config.toml
arch = "resnet_bottleneck"
model = "image classifier"
dataset = "made-up road signs on poles"
train_examples = 245000
image_size = 48
crop_scale_min = 0.8
horizontal_flip = false
translate = 0.06
rotation_deg = 5
color_jitter = 0.2
targets = ["outline"]
num_classes = 5
norm = "groupnorm"
activation = "relu"
weight_standardization = false
channel_attention = "eca"
depths = [2, 2, 5, 2]
kernel_size = 3
stem = "single"
avg_pool_shortcut = false
widths = [256, 448, 784, 1360]
loss = "cross_entropy"
init = "xavier_uniform"
residual_init = "zero_last"
optimizer = "adamw"
lr = 0.0021
beta1 = 0.9
beta2 = 0.95
eps = 1e-10
grad_clip = 1.0
ema_decay = 0.99
steps = 17600
batch_size = 128
epochs = 9.2
lr_schedule = "cosine"
final_lr_fraction = 0.05
warmup_steps = 880
weight_decay = 0.0
Rows from block 4 of a small image classifier, named by matrix and row number. Rows with one number belong to one channel. Each number is 200 + 40 x the weight over its row's rms, rounded and kept within 0 to 999. All counts start at 0. After the name is the row's rms in percent of the matrix's.
After each channel's rows are labels from the 100 images, of 14976, where the channel reaches its highest value: "lies over" is the class under the peak. Only what is clearly more common there than usual is listed. The data: made-up road signs on poles. In brackets: how many of the 100.
# convs1: 3x3 conv, stride 2 (model.blocks.4.convs.1.weight, 192x192x3x3, each kernel summed), inputs 128-191
# convs2: expand pointwise conv (model.blocks.4.convs.2.weight, 784x192x1x1, transposed), outputs 132-197

convs1.20,117,174,228,224,172,179,213,230,199,211,218,202,231,271,241,258,218,156,248,209,182,170,189,173,193,145,176,173,121,253,134,235,171,178,209,239,189,191,166,149,175,141,188,171,157,237,195,209,185,159,179,122,142,238,179,141,185,140,108,114,182,248,128,197,189
convs2.20,079,184,196,227,214,158,153,202,171,219,214,206,180,206,219,179,282,168,237,187,241,201,200,207,155,259,223,176,246,170,225,210,226,175,238,248,255,142,183,224,259,211,256,217,202,227,353,230,239,98,214,226,187,216,230,231,237,271,190,210,198,227,255,240,208,152,155
lies over: face (61)

convs1.17,115,280,240,157,271,224,205,235,190,159,196,201,233,237,152,144,152,199,139,246,230,218,226,216,222,175,221,210,159,142,151,238,213,224,258,221,219,220,214,172,221,164,235,181,217,225,237,241,218,162,231,143,161,145,210,182,234,152,180,154,203,136,147,222,223
convs2.17,104,220,225,200,164,225,218,232,186,179,143,115,227,198,173,182,194,192,206,189,166,189,224,154,136,231,204,144,184,192,210,151,188,233,295,197,197,201,186,206,253,200,215,191,187,215,293,186,162,129,207,167,215,221,168,246,207,181,235,168,235,235,298,165,187,258,172
lies over: rim (32)

convs1.59,151,264,275,185,264,232,193,268,205,181,234,187,271,243,170,189,196,201,191,231,215,213,223,177,229,178,215,215,202,193,178,217,209,203,231,206,213,236,217,180,224,159,218,186,211,194,229,224,216,162,214,194,176,201,215,178,227,180,201,196,207,183,174,232,218
convs2.59,083,263,171,210,249,291,209,153,170,211,141,181,254,264,207,166,305,188,201,179,219,264,244,243,310,242,210,160,173,256,194,164,169,226,271,220,206,279,253,200,183,214,202,188,175,200,165,204,165,218,207,218,247,188,180,178,190,219,153,134,217,178,211,184,172,219,195
lies over: rim (35)

convs1.28,074,134,278,234,143,204,229,225,226,214,207,223,234,222,245,289,239,229,297,161,190,202,210,245,212,230,190,227,149,319,205,192,200,198,147,245,189,183,178,242,174,220,184,207,177,243,188,172,203,202,206,167,215,285,190,208,172,215,125,153,187,299,207,221,201
convs2.28,120,190,190,156,180,198,245,103,192,196,173,203,126,187,188,236,172,179,154,152,225,193,214,189,193,175,176,256,188,202,154,177,180,183,262,168,185,97,188,164,180,173,153,192,181,173,277,176,170,174,193,186,227,162,178,152,167,194,183,229,93,167,297,169,189,127,258
lies over: face (83)

convs1.4,060,246,116,187,224,200,220,174,225,225,150,214,165,222,195,178,229,187,155,169,150,176,142,261,132,240,152,149,222,156,205,193,168,177,189,191,173,201,186,155,152,275,165,233,157,183,184,203,148,238,129,191,260,163,148,241,160,214,229,199,184,171,243,134,232
convs2.4,110,246,252,245,219,195,205,271,254,223,252,213,244,209,228,196,181,215,242,220,180,202,235,231,186,194,251,204,257,261,262,164,176,245,256,211,218,247,245,225,184,240,248,202,208,230,192,162,242,185,230,197,230,261,202,261,256,368,244,202,287,255,164,240,247,232,217
lies over: face (60)

convs1.151,122,216,230,238,213,248,187,216,229,210,220,180,229,259,237,224,201,242,240,266,232,233,241,179,246,225,232,243,142,250,245,277,235,230,272,275,233,235,222,266,239,198,238,164,236,283,250,253,223,216,245,191,232,224,241,221,241,224,156,191,220,239,242,227,221
convs2.151,073,171,205,206,157,231,271,99,208,214,158,210,240,171,215,194,214,198,215,210,198,201,163,199,196,218,189,132,199,222,209,169,95,188,264,206,198,214,218,179,215,207,201,223,243,208,365,142,166,175,194,190,172,248,223,196,182,183,190,94,64,152,299,204,211,124,148
lies over: rim (31)

convs1.170,083,185,240,216,184,190,228,263,219,225,224,223,265,246,234,269,253,184,271,193,189,179,216,164,206,162,181,208,139,302,145,212,184,168,180,222,175,213,188,155,187,211,185,191,171,251,189,189,199,152,197,120,181,276,185,138,186,143,113,136,177,268,150,216,185
convs2.170,127,194,215,225,189,185,181,110,186,273,181,197,212,199,170,230,211,197,212,223,205,217,233,195,249,143,206,186,174,199,180,185,232,239,288,169,197,224,197,191,147,169,221,231,162,213,248,135,209,193,183,220,226,183,171,159,166,283,175,225,166,126,272,183,205,186,187
lies over: rim (34)

convs1.71,072,247,230,179,239,140,170,186,151,130,203,178,214,189,178,159,141,159,218,255,220,185,212,136,189,150,185,168,193,210,136,268,168,176,259,275,174,201,179,145,208,170,193,150,197,250,214,234,196,150,198,212,142,190,205,131,201,190,224,205,144,220,157,153,156
convs2.71,089,214,178,215,146,185,172,267,183,151,227,160,200,198,198,274,244,226,206,180,229,160,210,236,172,180,222,122,190,233,224,187,254,183,167,172,232,97,140,154,221,210,187,187,204,201,106,250,183,263,217,194,236,190,205,165,192,220,197,281,245,225,177,252,222,275,152
lies over: face (54)

convs1.144,069,161,156,236,170,231,243,161,263,236,258,233,174,221,186,183,221,164,154,186,118,151,120,142,132,198,124,132,196,147,225,226,121,139,189,230,164,155,145,240,139,276,146,255,133,216,182,210,153,124,133,151,219,174,139,171,144,164,185,172,136,151,203,135,131
convs2.144,114,174,149,195,233,141,217,67,178,231,244,217,193,183,192,256,190,213,186,199,168,241,176,233,230,222,186,233,199,176,167,256,308,219,194,207,184,255,197,192,174,196,215,209,230,193,226,227,187,248,210,186,168,201,251,204,205,148,207,288,92,178,220,198,173,337,194
lies over: rim (25)

convs1.185,107,212,234,158,196,237,142,176,217,117,263,141,184,261,210,200,118,177,235,243,187,188,182,192,186,203,185,172,181,235,161,270,182,194,241,289,199,193,199,179,193,188,198,142,190,287,227,221,194,165,184,238,163,215,189,247,214,205,221,227,188,228,190,173,186
convs2.185,086,217,209,206,193,196,281,177,200,222,225,212,220,230,219,224,217,217,221,196,215,225,218,195,215,240,205,114,193,219,198,220,158,224,263,231,227,75,248,166,290,218,208,203,186,223,228,197,235,165,208,228,225,207,199,270,164,160,178,150,210,197,238,227,240,143,209
lies over: face (63); rim (27)

convs1.117,127,193,204,232,196,235,272,199,232,273,206,270,184,155,239,274,280,241,239,155,205,206,229,211,218,270,198,250,257,241,236,134,225,222,147,132,179,182,200,264,193,221,199,269,207,158,169,160,209,209,223,239,236,265,194,195,175,259,250,228,199,239,234,227,209
convs2.117,095,200,213,214,193,194,220,163,219,179,201,161,223,187,174,223,290,170,165,217,250,209,184,216,173,215,223,192,222,237,212,177,213,180,171,175,218,96,229,189,129,204,197,204,187,196,121,211,179,287,234,194,213,180,194,96,194,172,186,216,153,213,160,193,223,168,203
lies over: face (73)

convs1.184,114,167,205,191,162,233,161,156,213,145,212,158,134,230,202,171,153,230,219,231,199,198,214,149,221,215,209,223,221,216,229,251,208,195,215,262,204,185,202,241,212,199,205,157,207,251,211,212,190,197,224,270,215,199,223,196,203,178,249,265,191,226,248,209,180
convs2.184,081,173,199,179,246,215,222,145,198,239,174,231,201,202,219,278,166,207,197,234,187,210,165,175,249,172,190,228,169,205,172,201,158,217,185,193,213,213,199,236,203,192,174,204,205,176,201,266,182,264,191,249,197,206,221,126,137,111,207,200,119,150,202,216,192,111,367
lies over: face (58)

convs1.167,107,247,247,207,226,257,148,227,223,156,233,145,219,255,223,166,153,236,220,271,226,238,247,208,248,225,243,239,195,220,210,284,237,231,265,284,254,252,245,237,236,223,245,151,245,286,261,270,240,243,246,234,230,187,256,227,249,228,219,241,240,221,241,240,235
convs2.167,096,215,212,198,207,196,218,212,160,243,204,194,194,183,183,209,72,186,169,220,189,213,200,213,184,206,207,219,156,154,204,179,75,182,229,190,182,212,202,191,299,163,195,217,219,226,331,168,178,219,178,156,183,193,199,297,163,203,232,101,226,241,213,217,210,134,191
lies over: rim (38)

convs1.182,128,205,226,236,198,261,184,215,244,211,200,176,244,245,242,236,213,236,247,255,214,219,223,182,229,219,226,228,127,257,224,279,219,215,253,273,229,223,217,236,217,186,228,155,218,285,252,245,216,204,224,176,223,234,226,220,228,222,140,160,221,246,236,221,215
convs2.182,072,151,183,223,196,156,264,134,199,229,238,239,178,184,258,185,249,185,203,224,173,206,178,201,194,230,143,189,272,219,203,202,96,174,270,254,167,168,217,213,204,229,217,157,205,153,334,138,181,180,205,180,145,211,248,167,214,205,209,108,81,187,264,178,236,101,151
lies over: rim (38)

convs1.162,103,134,225,198,130,265,150,175,259,166,196,132,209,236,224,202,151,236,223,221,174,180,218,201,207,221,208,211,170,233,213,255,195,167,222,269,202,190,175,247,188,194,185,109,192,256,221,217,166,187,216,262,231,210,194,237,187,184,203,252,161,224,248,188,164
convs2.162,102,174,139,185,234,153,303,237,147,105,239,245,180,186,204,200,157,203,189,158,222,225,170,217,186,176,210,287,250,226,188,200,223,187,198,223,213,122,228,184,239,220,161,165,241,169,267,161,195,221,190,229,224,174,215,202,214,141,150,215,120,264,221,242,228,116,218
lies over: face (67)

convs1.73,104,210,279,193,211,217,211,209,207,190,211,223,219,220,162,191,203,128,167,192,156,146,166,147,191,170,143,151,189,170,112,200,138,145,210,202,152,181,154,111,167,148,151,219,132,191,181,198,166,118,158,173,152,188,141,135,185,171,212,198,153,176,135,186,132
convs2.73,093,200,183,207,235,151,183,115,176,272,233,240,187,179,192,230,232,236,178,179,193,266,176,193,244,184,177,122,190,143,173,210,270,201,161,145,188,293,177,181,136,167,189,166,225,153,133,240,212,280,202,196,168,154,188,177,178,239,223,242,156,170,221,161,150,280,93
lies over: rim (27)

convs1.63,091,217,302,196,216,252,166,229,212,172,244,161,267,190,201,201,173,216,222,229,195,212,232,191,226,219,210,222,160,238,182,241,223,194,239,221,202,213,206,194,216,199,215,155,210,244,221,225,198,180,227,219,211,203,218,200,212,211,210,226,195,223,215,214,198
convs2.63,071,222,209,224,209,191,208,171,215,228,187,241,208,203,252,192,289,221,189,171,187,291,178,235,216,214,210,138,256,233,219,184,180,227,117,202,174,193,198,191,188,242,198,223,206,238,201,163,225,366,149,217,194,182,186,219,155,195,228,121,123,228,231,199,230,157,238
lies over: rim (34)

convs1.176,093,256,217,181,255,248,128,222,211,149,185,126,229,204,192,133,128,251,202,258,254,254,250,265,251,218,252,242,205,199,242,270,255,248,265,266,256,243,257,233,265,242,249,150,260,255,252,261,247,255,265,234,240,177,262,255,247,230,211,251,252,193,258,232,244
convs2.176,107,223,218,238,184,207,242,185,195,299,232,173,191,200,188,200,127,187,208,219,199,209,219,225,189,224,207,209,176,202,210,206,54,242,213,222,192,172,213,239,277,192,222,169,197,235,308,154,218,222,207,176,223,229,198,306,199,170,212,107,222,195,172,237,198,159,200
lies over: face (57); rim (33)

convs1.174,084,262,210,179,257,240,130,222,202,137,184,142,220,252,198,136,130,201,210,276,221,218,230,240,244,222,230,234,237,206,204,292,220,226,283,296,225,220,226,222,231,233,242,184,226,284,250,262,229,236,230,239,220,198,228,246,236,235,256,252,211,217,239,230,232
convs2.174,085,226,225,194,199,156,211,199,240,317,220,167,235,179,191,248,174,164,200,237,224,199,244,203,164,234,183,211,156,202,225,214,44,206,196,211,220,164,218,242,257,189,225,187,149,229,261,169,205,223,181,209,262,213,211,231,178,155,255,85,223,200,213,199,224,139,195
lies over: face (62); rim (31)

convs1.77,139,268,262,146,256,181,164,230,167,127,191,175,238,234,151,138,132,180,172,238,213,206,231,182,235,170,215,204,208,180,153,259,215,213,252,248,208,229,220,162,231,174,221,183,218,246,225,234,218,192,223,226,164,146,224,188,241,160,228,222,209,177,180,228,228
convs2.77,082,173,162,186,201,225,184,189,154,204,191,229,186,204,189,194,270,220,204,167,185,248,183,238,282,136,202,139,162,223,156,178,175,221,153,218,188,222,213,175,265,199,160,233,247,186,128,295,206,200,194,194,184,163,157,170,158,106,203,107,228,126,212,190,170,150,193
lies over: rim (25)